config.toml
model = "image classifier"
dataset = "single printed letters, digits and signs in grey, bent and noisy"
train_examples = 395000
image_size = 24
crop_scale_min = 1
horizontal_flip = false
translate = 0.06
cutout = 0.4
targets = ["typeface"]
num_classes = 3
arch = "squeezenet"
norm = "batchnorm"
hidden_act = "relu"
depths = [2, 2, 5, 2]
kernel_size = 3
stem = "deep"
widths = [160, 272, 480, 848]
loss = "cross_entropy"
head_dropout = 0.1
init = "trunc_normal_002"
optimizer = "soap"
beta2 = 0.95
learning_rate = 0.0046
beta1 = 0.9
shampoo_beta = 0.95
eps = 1e-08
precondition_frequency = 32
max_precond_dim = 512
merge_dims = true
one_sided = true
adamw_lr_other_params = 0.00071
max_grad_norm = 3.0
max_steps = 6000
batch_size = 64
epochs = 1.0
lr_schedule = "linear"
final_lr_fraction = 0.1
warmup_steps = 1200
weight_decay = 0.07
adamw_weight_decay_other_params = 0.01
Rows from block 3 of a small image classifier, named by matrix and row number. Each number is 200 + 40 x the weight over its row's rms, rounded and kept within 0 to 999. All counts start at 0.
After each channel's rows are labels from the 100 images, of 14976, where the channel reaches its highest value: "top examples" is what is common among them. Only what is clearly more common there than usual is listed. The data: single printed letters, digits and signs in grey, bent and noisy. In brackets: how many of the 100.
# sq0: squeeze pointwise conv (model.blocks.3.sq.0.weight, 68x272x1x1), inputs 91-181

sq0.18,142,147,224,195,294,165,153,137,158,218,228,140,214,226,227,249,132,149,171,151,136,153,237,139,141,292,148,137,144,234,214,147,142,201,139,144,149,160,151,141,149,152,219,207,135,180,180,184,231,206,267,241,201,230,165,168,154,174,159,156,196,229,162,166,191,276,167,189,166,178,210,226,192,153,155,127,174,163,165,206,194,187,195,126,178,168,172,223,186,149,199
top examples: serif (99)

sq0.28,198,198,312,206,268,204,208,199,205,172,171,198,179,156,290,173,198,197,217,195,199,214,158,205,205,260,213,203,208,289,163,204,203,236,198,204,205,207,200,202,208,214,191,176,199,195,180,189,130,201,215,253,178,204,143,228,188,135,175,177,246,249,177,175,184,262,164,194,188,148,249,229,119,176,119,165,144,160,124,253,213,234,191,184,271,156,183,187,166,163,197
top examples: serif (100)

sq0.49,133,153,215,213,168,173,149,135,147,191,158,153,182,159,208,164,137,163,149,166,140,151,150,134,149,175,148,136,142,185,159,140,141,181,142,140,133,143,141,149,142,142,175,175,142,201,190,206,234,232,309,119,226,241,226,233,120,186,173,201,247,170,186,170,154,225,149,271,206,188,198,187,179,178,190,236,256,255,252,210,164,239,268,199,242,151,202,156,192,256,182
top examples: dark on light (74)

sq0.47,205,194,162,242,183,224,199,211,203,199,184,202,189,159,142,181,212,208,197,198,206,204,192,204,189,197,197,197,191,139,184,200,201,189,196,197,203,199,205,200,199,206,181,194,201,258,245,240,170,137,158,220,196,252,141,250,266,253,260,204,246,253,231,230,272,243,283,113,259,231,175,238,193,215,244,167,126,167,130,232,221,158,151,314,129,282,259,272,256,144,260
top examples: dark on light (67)

sq0.54,191,183,197,201,180,176,184,205,173,231,195,188,241,190,158,204,197,178,181,187,191,197,225,189,183,157,176,194,187,166,186,206,199,125,189,195,182,183,179,198,180,181,165,217,198,309,155,143,193,152,133,137,156,161,217,131,237,220,313,245,186,150,140,274,194,176,287,150,134,154,150,143,174,187,242,147,206,157,187,227,147,207,142,213,185,261,158,224,299,155,219
top examples: digit (35)

sq0.24,191,216,221,286,256,208,203,194,205,214,181,219,206,162,221,163,198,220,202,216,193,207,183,190,202,262,199,181,181,247,189,205,186,238,196,179,189,199,197,188,203,208,183,199,193,233,263,212,210,226,151,215,243,196,168,296,222,258,220,198,244,172,255,273,194,170,341,143,216,266,175,225,281,235,296,145,245,155,168,198,153,159,240,163,162,300,238,196,224,147,253
top examples: bold (78)

sq0.9,175,188,189,216,173,147,167,183,167,196,235,177,190,258,218,248,173,173,169,173,183,181,200,177,171,205,165,180,173,188,231,187,182,257,167,178,174,170,172,184,166,163,293,222,179,97,245,248,125,204,242,174,164,231,226,235,134,167,109,144,196,152,234,123,213,216,105,234,261,210,162,162,152,244,176,227,167,240,167,178,327,197,230,199,198,117,242,141,132,196,152
top examples: dark on light (71)

sq0.12,209,195,180,183,173,186,236,206,233,181,142,202,167,178,163,144,203,196,207,211,209,225,144,203,196,145,230,202,202,159,144,216,205,197,206,200,232,223,226,200,223,227,200,156,204,208,253,238,206,226,239,247,328,318,248,300,163,146,224,211,186,226,278,179,244,330,175,207,266,197,242,257,294,246,144,272,186,256,222,248,241,229,252,271,232,173,243,229,206,260,259
top examples: bold (79)

sq0.23,181,192,179,223,197,159,167,191,174,230,255,185,254,255,173,244,186,175,165,201,179,180,259,183,183,191,166,187,169,157,242,180,182,144,183,175,174,174,166,194,164,172,189,247,184,263,155,164,140,242,294,201,239,199,179,198,232,210,265,213,291,212,185,233,180,240,271,265,191,160,274,278,155,181,199,194,193,154,167,302,183,168,237,207,189,261,158,243,238,166,268
top examples: bold (74); small letter (64)

sq0.26,195,186,155,158,136,160,197,194,197,210,145,180,176,146,152,132,194,174,205,175,195,198,160,197,185,158,192,194,196,132,159,197,194,173,196,195,195,184,193,187,197,190,187,178,205,247,137,123,257,243,187,250,179,188,248,146,170,228,228,220,219,237,145,231,190,135,209,180,154,143,199,184,147,156,202,227,205,215,348,153,282,255,248,208,302,217,125,251,239,272,166
top examples: bold (80)

sq0.6,187,215,243,201,283,259,190,196,179,218,198,215,213,177,200,184,211,228,193,219,206,189,217,197,201,262,180,210,182,229,191,198,189,160,184,212,178,181,174,211,184,181,87,198,200,148,177,209,336,228,178,184,161,142,178,203,133,174,150,146,121,195,202,165,223,144,150,158,170,199,96,137,204,176,183,169,325,148,276,96,172,169,190,137,189,145,171,186,179,194,139
top examples: serif (100)

sq0.59,199,181,154,213,173,133,195,203,199,295,220,187,286,212,145,183,193,157,192,174,193,194,189,193,183,168,207,183,202,159,246,196,204,172,206,196,207,192,193,182,201,200,119,285,191,211,169,173,296,236,173,207,150,188,233,162,186,172,199,174,164,176,153,160,175,201,156,231,164,165,146,170,133,159,169,192,214,170,299,215,178,177,210,232,231,151,173,160,196,263,166
top examples: dark on light (67); small letter (62)